From a checkpoint of a small sound classifier.
Model: mfcc input, norm layernorm, activation gelu, layers 10.
Training: muon at rate 0.0054, 11300 steps, held-out accuracy 87%.
Data: trained on simulated sounds of rotating machines with and without faults, 39062 training examples.
Rows from block 5, named by matrix and row number. Each number is 500 + 40 x the weight over the matrix's rms, rounded and kept within 0 to 999. All counts start at 0. Numbers have three digits each.
# proj: attention output (model.blocks.5.attn.proj.weight, 320x320), inputs 160-239
proj.56:458472555436509472465464516542521458497443515572560534426525551528506496505445493494515482483553558490482466503567468494469497569540479488526591510566527437525466466577469490472480448441455479533557507435524432459450468582434494474520551490
proj.57:498520502479490479535500504478505474521509446529500547535496548496525514491463541499536511578511465496577542513452493530448455498523493522528523542529504505518480517627486416478470466466562534434433447414535554533516544470515590469500443523
proj.58:534539520523520474414501514476438564398525487532462448440515491584520486488465537575477505415636581471471480538484526530469506495538482509529510466448430564528541487498516513524468473468482416487487491517547458475435508501414461511459422535
proj.59:476524484475540559538506499558474515470457470471508542486437438505443477505421551501504485510484478449408496456520450525548438421535483524557464457573540570475483578490440460535461492435577440457473512547493458536507481474506413456399590553
proj.60:540566521550540551460532532512435475523450528567495410443514540522525478523498427499506505460548460460528509478535543517481479492443496496488533510545491479464495443419514497512502482462506425530461500544567592514499513514513496526539455471
proj.61:499509535502415482494544491464559437523477585533478513434508546440403495499519523486464468555496538494487390471441494532467499533457444518629541536432465513451533526491511479576539513497486470496476520464531482489545537543574481467484513536
proj.62:511438455485425509475477511506612477609472522335492523519463570460493570543509472507508472508478460448505510535491514518468503530436561576464506489496475532503442475473563562478515511532526563595460456540579481449482492552413503501487498450
proj.63:540466577508493562454431473436430452534594444494478495579433578493444504509468494504528494441505504540452444518474581519527543472580519484463571564511443482505485470438471446515491438501548533504511489548532514515513484459533493524476600494
proj.64:511517539487521414536441547503518497493465551471554502442481480503572523514554440527499418485392499523555466540564497537466527444522528461517497485485488553478463481490422534480510446477467434510448451518493536481510538489454613503550490468
proj.65:483560458547557482485461555496478550511554527496520515461519471491459614438516434465403511432553521630506554531495558522464453473504524462469497519411545451479558484546448482471583489552452481526499511532457492533488500444475450488508531559
proj.66:464518532509464509454462466525537511496512475533528569490519484467458492519511447483523509522437516485490467538427511473511544436548460496447530378541547466501515480458479493474492499560467426509430499486511515431497464523541436460529442443
proj.67:496425509462538465457553566505512518520576497505516483418461498462592476538433514480517413465516576461455451555463538519455498507507454441460497498469503498452432504504429558484499465476518498517513518522543534492541500528444461447466452517
proj.68:504617484452460496428467445489500476491467496440538470474530498496444541511529517507537513491487529458520515465472486531533461544534541524522538488499511570447500500464492515476481535482524517451549508467455576515495530509586513463528525521
proj.69:517456619456471496563579463497519448541455502535491504514475509496479485499587518519487449485604497505530630514549395473567446502533494495526475486475466519555509491468571426439464514510418533504512441521471433519524450561517600430522509554
proj.70:512506592516431481525471518519505527548509483487524504523502491538493434520574461543595483519439485510489514493483515523448503494527507447497494566545533486502568538506517503467538494498471489463556501487524487475529532529515544547483519457
proj.71:544566489405472507461536505524528504522501492542530386521461527434500505504483577502498547487546461466511485511520552524482499481533542460519527482509511616526462501511554472478514513456484531475445462508530521448474453465511538490533505521
proj.72:574539467480569482436460512467455531534528586537524493473495509492539507511462510456566456527426511537509540457670474484521508592451460584535493490502526457562586478496516512495465468579540532459445513553459438498494536549478498527540484519
proj.73:520494510457505514551423555538484505486535480560416558561516487498465518476533556484475523524477511481463509552591532540483551487486496445495466503503485492546471520512502533488524611490550515511551529453493434471488460522522445516516527535
proj.74:471553493481498529450448528486430541510457527448422483488493529515406405509508473461515514513554508452455470541523489478512439585514534467454493482505516437492503522482456453502452496508535463506495484510497472491483523560479522473488492437
proj.75:575461488489471487422533466502494508406513540485556435397531546499530455483489533422561475544515474460466496467520481505514513460492480494454531543490445546560432517561525457489525462512539575456490482528445544492561559447470535495580544490
proj.76:560517431559491532580523504511483602484497527479475455502544512469483477627455540474479406522529452506478483438513480473499496544471559485476520513612435521514527484513503442428464485491476503498525465578431486468486496495476556504497544529
proj.77:590482500527508527520516513535541534457449477431559487495517560487569503526458484561466495430511522446484480518585459547475489517553477543441541525574496506570500487442445433471544502470537466472498543468526469490519544463515522513489502499
proj.78:456560559461493511448503485485467520536470578484479525537522501504488521459477528468495465497537545533454494442530536511522563596529451496483551589507509496459534504586444499501534451516508485457553563442514434452483549394452461492498399557
proj.79:559468565577495554473518497476517461479557476501472507502555562480515423455475400522480573522464566549492488477564495577514505564537523463565486449470490448544496561538437502574478527492552497462482497464454487525527537484534471559483452574
proj.80:474509441511473574533477457516503513490468465517426523550546447500461559516458507452468548421508549480455487499454438472466481511516536522518498478501548437465554525513480532550513425462552403529455440506361497556558439473488529452520446489
proj.81:583489493584555421512516483538449537480532499504587469496512525465484556494486507463595571508484527464440526483462443484436541467537494537456455538468467496517464506482549476556484558512481458457546517427495484534522525468519480506531539474
proj.82:515515535486519547502428440559483479432543505540517498411485585496513501498505518454492571467439503436491495562499502490520455550512508556498496502464524512471507549550525558538429576455525519477497552446493553607548505456567451467448546526
proj.83:498496477478478533495523541497472493496448509552486543469418542484532465485552524583506480571458474499491566516503523437530545422472535439514543561529497507467515502467501507445433451454550471471434516446462534543418506487516549485543545500
proj.84:485519403514491545476500517536477541514560539580516506431526529462495499507494419525457536515497552494497516506472469575528498521489522498478451502452432522531515506500510510463517408464558502493458495508479515534484519523527495494481502538
proj.85:430517504431507501514506492466515538475512527476440527550565532485477478456515534520489470434457525454458503475549498533433466452526525548542519496494512600473512561521457584425527497552545548464515528444461473557539509448543481514591512591
proj.86:565483509449471561459514502547495468454461478457534548463442549536560523529477484528509524505501477425510534510449524481509454536506535554528499492492511444553413531460478534508522486484510470464570541468521437534526550439395515566502504505
proj.87:478479558526514540472494494524486570498510507507470541509464484470493536491465478505525566401477465492526436475526447456469479456467493453515447409446496513525454516567501501586433481517541412460526474516554508435520501517475505494486497500
proj.88:555474470543548440578525500532473461514448559491580493474434540477464568459562456401532510496432429510489474520551474482596522560486524531455404431504486477550475549508476486596497471483516513538490464535434499501539458463541545532543546548
proj.89:430495429501486511470455454541532555497580524457533518453517478505484516503497487508471514493479575473459599456500565471479480481492501507501509607542516534450518484507409506476524446531508595504477553500511489499544498478570537507542522515
proj.90:512506479502513463551508491511470528540464415552577527557507504503492494525496534459514479507498537475493533459480489483506545515469524527443513541561568504501535601538453432546501432564491470465523512419427471524495460482489446550533494446
proj.91:499487491490501487549490563459472495503507563463536574473528566538475393512478476571418554401519528469459490524498485469485510422450479473501474456517449523521520413479511508464536476467451471504432512491527509475487463577520452598519477458
proj.92:571481523503471413467529560524564548501458530484585485486501508473535589495513509468495583505502475472512467478472527524520445445503453481481519478470436455460528532473524559536529570510453470476472503536523488505462420426464520569475470405
proj.93:463519537528493503481501529486514455551541464473475545556510471520485551523535442528525490542475486475513515488502432501543471488396446488494482545511471446536554462467487439522501513506399404445464463398470517532508454402388508519436539488
proj.94:501441476414458462480567453468507605541499534474483464519491507458476430569423528558489490486537494523588480516547520503531424495545461471403444499428538543469552519536528532485487482459547598529493475498512408469502456551488488512553495540
proj.95:515563498444496439500460515518508452406468534545497555549441521492470553488529492520506522518558567468455496503390497487530479449507578470549473449515520541536467497547548589487527447540454566579565483521457552526545493466501558491415544501
proj.96:449546571493489445468530509460603495525561545433493477551495486497436452415528451555477568486510550512487501531495542513442527502527591496544433501474545532456507542539465505491450517491490455534482496397581437511502477509442520477501633540
proj.97:569531463498529525539491570444480477531533475506474503504513529539467487499571539485471452536505469593596470487474571560466513480493509469418523523430607531481562477539492612464501486525515559474490523537473496467526546486515477516485591534
proj.98:488483436465498531447507499474470508521570509511443486527492488507491488534512496547574490485503478470512463494484460488464544474490583502537478498513492454562578454519443500467435457505470446520546535454519556440510553577475470510453502525
proj.99:542503477415522498503472515501470439517458456581546502513418481409498529527495554519530504487536505473497527484454427493505463484496550512395470508547398492531482460554541570471491471529516499493562425572516515443523478492474566434523546455
proj.100:553511515500476504580496574595557527550418466539511547557558499494436415500512499509466495530550501515481507560528469402527558497458456471497478420530486553520581496537541435491510427467474472449599474451496473528505508519451457488502531515
proj.101:491505484512432529434485547486553511492509542476561445498489486493515495528454439468514483469460485497431494524506463495513555427485525413425555455392438503538548499473531517558518588553544526436468522531454483490501497541579464532559490465
proj.102:525515558468506509499410496503422497495562507545530485463470573487609506484541513573523555474420521532471491520389402533466533469574487481495502477511563445501465554550510567420567477497446548505469485502433578481476489482522501435499472449
proj.103:425542490419486569518431530512486475473550528489545438480516495474465475438485514531451584469531537534505468548450490491508494584527469504579576477484441494508482505477568578488515528530471462483497617452551481615536564426576491538404486460
proj.104:540506575564463444453509458581488509487498539545512493499482460485535446556475518538523597408544498480400550521551421425536463542496521534566477539536493496434469478467543462467445493489464471653478499570589516496540535480491603532520455510
proj.105:550539477483492551544442494525392490450516463532535466509477456486551533469493613452514520531494569507495547470545533495475534462552462518556522479503486494485459471495486574568458447522516487557482527553456500594439576522501463522569505499
proj.106:527467595506472471482462436495453605492427526488470562486456482510613541487531500541448530505557448472539547547543495473540489526512523495493487529590492510477437492471535514496465494447536467526476538462564491536512568504485574493484503455
proj.107:502509510459435512503562484510487477499532500533449517505503576512511497558496514453546461562516522585431553509557474456520511401543478454510522568440449539502469473520490480499564486442520498500463532449442484464585408512548523510513444485
proj.108:434497517459504431492521453444493441424428520476501468527479491573491604541530592556563532448533432487478499466435566470513497546478462564522517515469526591526382565570524475536493438518458459551520528508488496502529442458429545491440542476
proj.109:491477524556468437439499511487421512513502481482469453537506474483509515549568476526535539481444434463494472480488532536448501511529444502470515467499571458481564547495553552528474545536491455507510464562459488502477503478429535484500548496
proj.110:478542481568490523454538586490490482516481542568425456458526498569536476481514451459461532482499490514509390561466504480483533561488522542569536471518501506511522568517517537574453516472497484511470476514438555536471518497512455462535504495
proj.111:539530535519535541512517416513518480513538479450477509482550616528513471489467499515520520460463531464475496546472502506506515444511531477551460482450467540493552518460440463528553493512531477508533532514501502462556503482426549472524488604
proj.112:515536463520506512493530531515490524402491488501528514494485520468518430563511436448525499465460489509524523493455492472527516462532513580501535472466516450435469488452534497459501481499460493455477513466562484484532475508549550502507474474
proj.113:469541499507516458560523465482459474477581521429576467507451437475504478544499491477486568464445483491470506478480481522503485556548477491451434489477546507559537460477513542433486558519522559489533474501473469465524535465533476488480525513
proj.114:469520541510499502542530548523471540465470531494526488480448516487578459454455566464457472488510486506548488520554529466478468487475480445426573456539585489512485409550459513537460500510493422478513533473501478460402534521598449475510526492
proj.115:505458550505562528503428531505559544565483500561485429503560526520513512485496461447523482510443447501549510508468503531505486492523515475506494491483464515464545509435487559435452586480543561532488451446478557540555563514462508529520463506
proj.116:572509523486502516383524414587503468528505416515570525494581507596611561532462517497563469516483617473509533470450527447463537492473500589497528527515533463488553473586466511469567495519490497537513531463473484545512484478477518479537505524
proj.117:535486515512498507410557515574542489531514481469464546471479479519442518493439458523575488495482463503463519483560562535449523445448492468519438506544421547531477523577434489436509516503514574516499526514570445452501497471501446509477468483
proj.118:489450422484509512480511495425593521545440559479484531512409465480525470498559491477517501529465485522508553441569485437524428454555444516475450527461471514554531420526513580481518489517534576534478466483555549521500553549447517490551555492
proj.119:530448508547485444504539479453427496541487485552539505417476539446479525445557480513548474575404455481552461528495517522463560558524412452552622535506525510511475488462531460483486601478475503506554495520487507489525472490467417526474482475
proj.120:481480506518577490465557545538479511436506546590500538574538572524516525465517466454479452527564474542544500507557458488492521396470508493523494482488515507525548537504475522443542497483429477507500437487368467500508571481536461491493493497
proj.121:498530445499486486532477513559493503503529521536548468445547554534454494508542440485582471482592480511493558500517529573541466506467512468521520466506516552539465483479466502495522405511472494464486530490491519531475517511511493509472529442
proj.122:486479528543551599498555460499546472498475453528440513486438515503574456579507482564561491498506506514467470463504510469492465466466488587504535505518482451468485489429478503512511486525438531451549533435459504554450426559505491550549480516
proj.123:549516455553513511455496426563468505498457521468474455472517504475474485480470518503481549533545437542502578498563510543511549489463459464503489533439480520549433495558496559501491533544519474479460588489478513478493518471552497401461513518
proj.124:516484461513482444535501477468515522483489476463464505512428455520499503495551560540471517579398467437460495474532438510438488465408505521542467507498428530520508532485568489519566528471509542509508408530487498474525579489471512627489443557
proj.125:477515408463451554483469466513559474475544487498436606532447503509470527478462510511431507506524479545496526497495514574537515466527554514479540571471484505490512514537450545484521454497510510415574522461519476475473523471505478580482450504
proj.126:492460500498501516532516527467607438521485460481455455478504523432430492524538507475467554455496521538458583477479489479506460484417476508459542525475468559395509462507520485431480552522549552592520474515457485543523474481461473481519536501
proj.127:496461466457439500494521445482515479501506455462541524518478511477512530440488523497469514516486450513523504514504517509491485499429597520626535501497470558468585427445519479481464532474523487498492452412534518452479537512439503547469518574
proj.128:516444518475458441504431509523534558420478618483490494513480543484535510474506436488508512557567491503563466423450525522577508541499460439527510442438513502545477478460582437522453491578492546584532474474450452514533559454483450465487487486
proj.129:492489518490513574539500505534488507420491510494531469520469455476482478561435481487456477474533541481532527460606407500544470495506469496508479524555454482467523553462548546491385507491597476499470530495500493506487463466566600477500485507
proj.130:527539488489467454526499481542503497496478520488504506462456537511540515545442528554547526476477519468531496482490556532405465487543506518518577471435525499519524462451521508525533478448508534520472467450506464467546523494502549449456497431
proj.131:552474498461507529468489435476513426452580436467526503514493455537491521481460475545463589541573558447523478584490460516511487436466480447508535523465551588437533551472460496527507517508520532491439522521562517451482569537453543537525560576
proj.132:443457560530536482481546470564519474484429455550469503534486544504453527493542517543581449479477580443472509572512507524428472483475464479515565520553461398519465557467510499518506476560476533477506540486489515491454475530548478510525492461
proj.133:437514507503498489467551499469456465508441461602487585480579514487468470517517405504584494498539549478469488582504504479497512553525519495507459474490501425413443453443493442474608536530484561480524452533479577567486532526494480455482531442
proj.134:506533461480587511524469581459461498427559488524473553544428477542485485490480490480431489493495421488522488515517534521543443562458529521521511442507560469430556469501489473486573447521527516475536500545467484424547456482486492535519485428
proj.135:455469518453521453504399419512520557528450487498473493508568505508507462523473550500519533483472465550488510461531533478513487513491499556445508460552450519511551517533459487461490483531545508602495489478572552557520444488500516461527488466
proj.136:518528488464524545480449457477562517473517467482569466500475517562492544433521539516532549547525432530522472490479467488538486512501531483500524522493511467469492530463502522503512532512513530534610482452498459510534552496521514486489557472
proj.137:478495504523468596480496510571520462519459462544501524542505514460503543570503474446551460546471535484500447509519477554448486572529503477544525468492592434504549531463533488498502502508443537475500550443515413515497458496431509510477456491
proj.138:517534501474489601491586480459400432480522448399525498567490533491464494498486503412456494568541540488493543581470532472566489452525491483487462484497467557531423547501539460444518497516472544581466532470545567531462514507481524443522474539
proj.139:525528436505453506491476469486553450540518469522562508505475501571519543473452489430493523480430546533512592500498500470509497521544498505505494605485527531497448548480444473498481449458488519408506495499555451478518440480494498501455467502
proj.140:480530506498513465465556500532480474517457446552522466503560505486550515524480516558510495498418505490530431477456483473540535529467480554531498481464484487554443466499580438459534557523454590558447506483511479517491505472479418452497473479
proj.141:474507584513500454518469461445510531433514441469553482482452507507558545488548441575519541477497429565571485468500394464534472538563443531533558582474530459460516557481491482503505587469500493432458423600531544473499474536507509516507528515
proj.142:546511508499491528550497466503528564486450516536478521566544485470443525442492480540506518501514522506503540449561594486492458479504588563539471493496493514556490477449444471520556540508539561488463496490537442516498465459454512427440500524
proj.143:445483492441474500419523561462481445502549549501524457485457475519497430525479507588504415401522489494464487482494439461476501537459540572491502544498537444487513530466512506495466515544477490563518544560571506515474498508463552467492445458
proj.144:588586451516495491515469501544506515490480550505501550482458516532515498516435584529479478529392512539453543453458507539537438475456527498479495529504531507522471509449536495531476605468381513521527465508554474537391480463479458528457544494
proj.145:519528483491457446506490531556493436438571557550453502494443508460554397544520526449516563419506492508394609534457481374493573475438550377503437447459418450558464477528535545486424490465498534468504484422512535485427509516523544511536468495
proj.146:518473481494473492502523549425506546558498525490480502544542485503506418462445510525531526428464504580538588529509521502500571534469403395557472480447509429430524536480461505512522480464597511502490509540522504496459498529515518454522527586
proj.147:491507556455473480602502468365500523438475419456556536441547516532498546536490533529517576533466494498494517435421491500500540388468497523463539414509464491518457506488486484487368462516505463561463522460430433493463491486521444588545553509
proj.148:469536482450411508535462528561477505511422549442584493504453474524447527363521408495494555481424481405577502518513551523486450524471515435524436581460496517472452542499497524552533442524559460423504541471545451445524499417487567530465548516
proj.149:536527459461534485475490490524438536513478472385522513473545525535512433511514499472525467572543490555502422413468458468542538445496480506470491461468528513424524480553514461497468550538525542476481490474523509473511550447568475532499464498
proj.150:534559578456465449421525499508481566501470504476482509528553434440480507499515496532541540532504541511517572512555494558503507533524462485575467511449534479502427453486494490563556527461417465480481547503485483570532470479528432481446497482
proj.151:435464519493497552537557482483518500511440498470522513465438451433583602546461570525454554501537513447512470521494399527477482524518462519440562523528448518523430531538481417542522477468549471406460482459400498485430488534539480461502453555
proj.152:542495476456495480480517445507470499466467525510499468445417545512480465474477498558494538563522467435560513522486557527514465456544469494501543379479506622553461449542559505468444425517465509432532524495430520481474499464517464508509539523
proj.153:541467588524550489598471522506495529534546446529456506510537516524467485531502565454577415540486553546472551490426483520473576470491503493411495544494532553487476525560570579474499511553433546457495534499580519492493472489466430565464585497
proj.154:452415452485534570420544575550536499506425475463469484452553535500513531501530468495507506527499483551527487487458515535443497477572428496513574537493513522532475487517521506483533510534556561490496494518541526396470489474600500490501498502
proj.155:477489454475484485546492508503554496489489467511512493506510431471507488477466457522573483515441527416498508463406537416535523450474485520432442473482468537524569417594521575529435423480564510490458449511493494538555464535507494511519526491
proj.156:484436468502526479506458471478478511431544516555421572516512509542522460530519472518497477556517499562524472505500516487493536517490459509524527434470495460448578491483492565568490537493539457532458513544494504550426497535473486403469454477
proj.157:579509499509476461492532577524564481560506539545576483520512473489501460513584527448565558472478505591559597539486449482464509522495545523451413506570474554556494496481426544476469542517537480467586534507444501519469459566488539502563486514
proj.158:519549482479495522511521464517504486471482563447436457452452524467515583519514515469446504518521495530440548470501483448497514436594490407449498523516511483511515552525510501508587569469467495511494566508617490476611527520517537447482505588
proj.159:488527536481511475521578495505501516520516494595480567493539500500465492487488508500476467478512488473441555493593468465482520481459468483502499500539499446510498454463526457487514525528502475540503541510442504427511552498540484531530522521
proj.160:436516507502492485526495500472476478533522465518565463472489552488526508459479499539517474546548499396519463512486506425449556487549480520562498520569499422444451474518447508504451398473514513516425458514541557549499536488493507530475564447
proj.161:462501503491468469484460488503468425553480541458499512492491515499496569515459479465470503502519560494567478450521451522452497458510488537541495544504545476453496502441466523473536555560520486465460517496452559532510538489484561489490494505
proj.162:518486487482492525507528482424572495562495486506510487462469491468613525557555507413474412503480457542562494507508513529476491525549510515543525488470444529396518489604544536400452474519518528497494481554529481492583496571447469509477491522
proj.163:539537475484541463476488492467507497484449521580520492499474482528544425520547572570557492531559538591470539541416537523481539494468545469527481496474497442524572502524522558539460474527503499454498483495476476453501536439525558457483504469
proj.164:510584457528469422529482493440510405484616492469503507425508493445463506529471515480467445484418485478501441572475484568496515474451539492517499491569513464502545465463536519468474513532487454462499502499448519496423511528452538435500468560
proj.165:493525542473527504515472569566521460484548528514596438511432495467513462430492526496520557534476556536525472452546539539507477537450474471505522439453522522521515508518404506511582478490524549525453534516552494528492512529511510505534511459
proj.166:483483477489494521524503512553468526468568471465566574484452514529478471475477539499543459494475552514427560388538503521434496530561510628573466498497506515519544511490504496529503518552444442524518522465391515539504492489462522421505432505
proj.167:587469559496516488483515465444470507498496525450501514563516501544543516473457524537530409514530542513498500446510553453531527465522460547525447488542489509492500454486414421484595435564502555492521520515455500424544483416491478488556522515
proj.168:521455492467511459534447536521497557495560518428462425510491508486545508486547551531512477556480582568495509499478505498472607501439494526539564486540534467478553581516446531510491510537468531505540538497513520430496459556373462519491493510
proj.169:464557502444493528533479499489510471508550540478458564424536506555481525516497475489513515455518536502485522465540542548428511569544495489545506513470539503505499545517470543491429538452522524508491530502576507555567487507565421461538475574
proj.170:450493532583509460503475566491503472617483489503496515585506490468509477502446454523487504474475527487455487522506525510478484452498561524450512452485544426536440542463539523476549491515494514456497511612529542511471481546476518527506495425
proj.171:473518487456525500430512537548506485508509498479493486472551484501515447504496488457448547461530582535467503532571516473536504483554541474568521457499566494521533502446513493541570474468541568506498521537512526514510503525502505552523522555
proj.172:561562545510494488478477489504432471474502586424542508491529545474455506471490486553556436511565519485524498600481487515479445529447486514563483497508469441398471495514517483493490525470519518418534485542525500399477459501497451503525444510
proj.173:529458481469603490494508555508529476443435554499530462491446501587537474503486501571465527487465522534477507616390393492553492498496464510491537524581492574499501468516507433474475511459495474457496575414449447555538536473498458547465509536
proj.174:536507526555483490546523527444503499493596464477550567596540548434522490523478576468535523518482561498489441539438504523517508495531486481536462487494475489548462523515520553488567475499450475478505542509498498459405556528500461430472483478
proj.175:525450518522444520407547566512509500455471542537480458545514471442558449505570523523492448465403526489503549503532464500524544495484504508523486571486530463490476498499484477399524437511502542542509564540477524492447512490526471508501549528
proj.176:520491426518554413529566494470493485439474548455424588497500504498497459470490491535430504495539434499523503480459576546508492423456478517452503454456528525544534478464497532486489514495554519558446561549551477477477548519566463502493555540
proj.177:522483536515525508522510561537510509461582494460559483517499528451440481465513502508489494518533442510439488543498434481504523430557530467451476538524547480512463578482516430516438522527509472494512522464481549489589514468515493569481542462
proj.178:540465482459552510452513509577502561514516546466463515498492523490485436577517550586494498527511474459529533513396397515476487532495466518461478521514513515422498437457581444379483515522509527453494530513472462493510467535475524500486473493
proj.179:469484535491506455514457518477489506515588472537468475464557518513453520488457408513456548514496485465473489542466517582473563500486458501440521508509491554528521562565497465497502408538459501525523482502460463421470535474544489601488551487
proj.180:403479490439510574519482505506483530486563438542485510474516497550550602542504602533496455470509491461535505509535499441548492515473529486510495424483477462507430423513544476473546533477442506422522472488515479508539513486547639463476460441
proj.181:502468501463480500457568526542547526506504511474544423509468487538532560559526537448582525582504381567509489447506516483484454552546501522466463536528468579519541498476533523429561558534492448550435474530524519525556487518370451571527548478
proj.182:499452495520545531472521403497537469540371455567456489497496512576541446523550488471558484474500520469575430513480428498486508557516447532546573455556398506568541478504456535464413490448529457532595605527596463477455465410534571492482499580
proj.183:494526450515492499465495428475418437476449482370491514529456489517509494467570443550440462459464536466499483519482516466543565555504503483516436514528494437467489512576494534498433462518442473514436495435512511467491495502511534549470463506
proj.184:538482515532439475468462435459499528547470546524538480481457456503532490517517510418481581497425421508558524519531447487495477491450509566470427478481518490577454470507539467416561489488509464495527488489514557467470509529520470466526492546
proj.185:498527476532523442518499532503468539520537452534460524472626558492452501466510492487499430512440515491553410472524468533492461496381476510570554472475501555483517526513475513528478512484455469543567510477525538507530514488433407448464499475
proj.186:514604501507598432514493458499505499524520610551470489521536535533469538485498491493543515473460452529514453478496554470476540538455500481454486521502489533523509539518518431442529472469511479527515518517534497489563486530553422456472549519
proj.187:616427453501525527546522449554458454538486496517482449491501443482468478510500522465524545623526468483447494491511468499497491534485514512454492477493478472487539512482483458526462532547474467530417392474529491492512547532553446508474533518
proj.188:500567536447429587494508511507471434533534476458500496428488527502396444495507435421476432539489468485530513510508562517473490549482509488546548478498505525531553486482511435464520457441542434404477521521421535503511589498575513484543488477
proj.189:484528542507422461504491468418488517589500526603507542509442490513515514451472473427387465508486505614532531527539503485418525489456503520473486586464517539490453569564484500496579488509532551522568527518453472515561529505530481505577426509
proj.190:568510457503553544542509541570566543540455497553463476477542480509463484453491476560461499505526436421457533446510428431517478487501503425446527521533511422426513526491530446528533525474488501440510528519557434468543519497466502538507515425
proj.191:484560438499544543532580599419489549596517517532506554527521490517522447519408525474437444464465526442492453466393552542510526418409477477548500505492522509481498519490503475525508534477445495549516491469500520499403530511502491581475570496
proj.192:449526519496548501508523467457410516520438418570532563586475480455504496539472562490483474458477495523465511525546516551526481533510494468478480558505504380503517540506553512490472523475495540509504478444535474509493409549494546497519509489
proj.193:495502525508495512513498502515504539533495520374504451554514544568487601483584510435545540480488496507529522470441579493488444482421459565484456484547537529479523498492490570573502456497479447466495532434504464531545540540427500452500516502
proj.194:522511485466542470462504455528451505510515563520579500505515482468514481501508553523542535559523489483506513548523509530522553498465615464516497494530401490487511480510499499500412490497513532490437472483485539497505545483490448457543527482
proj.195:481530468579544527442538484540418445454558506484436490450500453534502417561517498448474478518435473481572486491518462546428452467503555528535491531613546436592490489548524539412556554480498455516510487503527513540430480576500553503466567481
proj.196:564518417515474438492489488486467555530515565419451481507563548546476472471469531458464558507521448419485570457471477438465547495457560534528514485532487517547514487449502542443416517497512478489451472517483477523534481499492483436429544490
proj.197:471544484512565502571523532469524477487490476501494534552544479445491559462541446483457529535519504411455503457444479509474509516511534578492518454546419440543532466497563545533503468485523500502451480487444530429540544535536481468497449537
proj.198:516540512514533437584467513451485403500523488472553521561573492538503496478434528465481476472474426498544462474527459505483501601519524497553543513425493500495525506490515467513585518499504559559493454430518464446509465543490432553536513507
proj.199:469496482489569570484538572489542397546488460506477540458525556566518522535503503519523414498522551484529430519585522504491541482461491491519484467472499548461495520510460464475420469483512497499473525528550496510498511477512555546501523457
proj.200:450451532422540498465467532481502497438504536571433482457416549536529480490452395514463492525587496522548512549582443506519483500489516471511437491453550559558432522463510507509512555480509567456513549514419517477504451448510525504597563471
proj.201:539445517512467507479550490549518493530521492439510457367458493506472500478500591449460454579522543502532482440523518491594497451483478444420483609560458560484459510481534505504533486460517491546487542598471516446449468514545481516530531436
proj.202:481425537479512448470496400438530527522431540514622509497516567453490511413481478502519425507477493516564493515538589447474486494473429530467473492495474510490420459487494457540518536532448552516510488505562466486516500494527560479541479465
proj.203:483456526557552510584424507524511527444583437424509413464441557583540498503465539498447511465515527448457458568499479540616533519542526464479525471497463500472505532556565546563535526534473429564514434534476459464449522464530541523440498511
proj.204:482500468530544534414427530431522506463467486499498510446550476524477435542435449569521530492554530511501538437419474539540492549499524582539477477505505477490520434543524519556555408539481503475511520523457496426493470475466522458444486540
proj.205:536546532486502507485475500475413414400515488565487497524466538499507543499470466512555397508489519409489478463528450508412508452513527470517524547544571477480515492506430488547512493573460476546464461514504510480470451529561536499481461468
proj.206:547462475523508493481484478510456559517466515510445468548526462544476510442520493442462528462537429464498464488480549453490496501487509543551464449476447378512550429461455481575504520530473519486476530442569447482527513445510491532440488506
proj.207:507523426480451552478485482488413437464528520493472537549474466562554535434453487441471478479527478509443456465477538529564538492454481497475418549490520553478461484485437553501520549543511518500519529556454473488474474549475453551592563527
proj.208:484486547562507530544474437477497507443507459455487470466491512481511504565509429538540506508515470528548468516513557514470497529452479561445499523469497495511485588513475477510461501449572510530545550542517541526446507501537561508547541501
proj.209:509474469598503528476488496456552412452484473416417463487508455541489491538442516527525490446509507516483518489524501433449544550556514515515502594426466413512495523536482510501498496539470477448441572489393471561519514500532476529463524474
proj.210:483446523501503492573506480480485490490548432481542452463517479473499538420547494508505468519503557418521444510565524500449555531505530430427495520591481538543419425540456460446534515491461513525494467508508511549540512472459445544486468509
proj.211:519517445403540450530486470547470494538541465467507497416497517467491492504524489546556567443473532496493506452442444413534460512501500503438516430491508505584441484562516475511495522515424523494494472514537483409529446563462451518486568482
proj.212:485492470490462501513513575435510518554524482441480439513493474452498517477445549502453495489478458527452526574531526515497513446497526423503533484507509541455508487467555486482454554538492505504453494493520487451473568465453562452498514469
proj.213:570502498493509479538520512532548542505478524491511495510492520509515484492457525472481490480442541548455459559487468551555466488554532507512477552481529446512469516534514539548564513493519566490491479481523502539463479446514583502521493487
proj.214:542495506464531443495567491484509510461478495516523546499458485529506481504521509557514442468545457551486495539432511458475511553421435493517497471579513442453489556552456444452484529478446483436490434535514536493483480506553515496518519508
proj.215:527509578533505451528486581486494573554485447521561489517518493441432518550544492519568460535532487581544513475527491456538534544445545482541479531531429490530480538490461470527641417489488489516500477502520471460468424514427454457532519517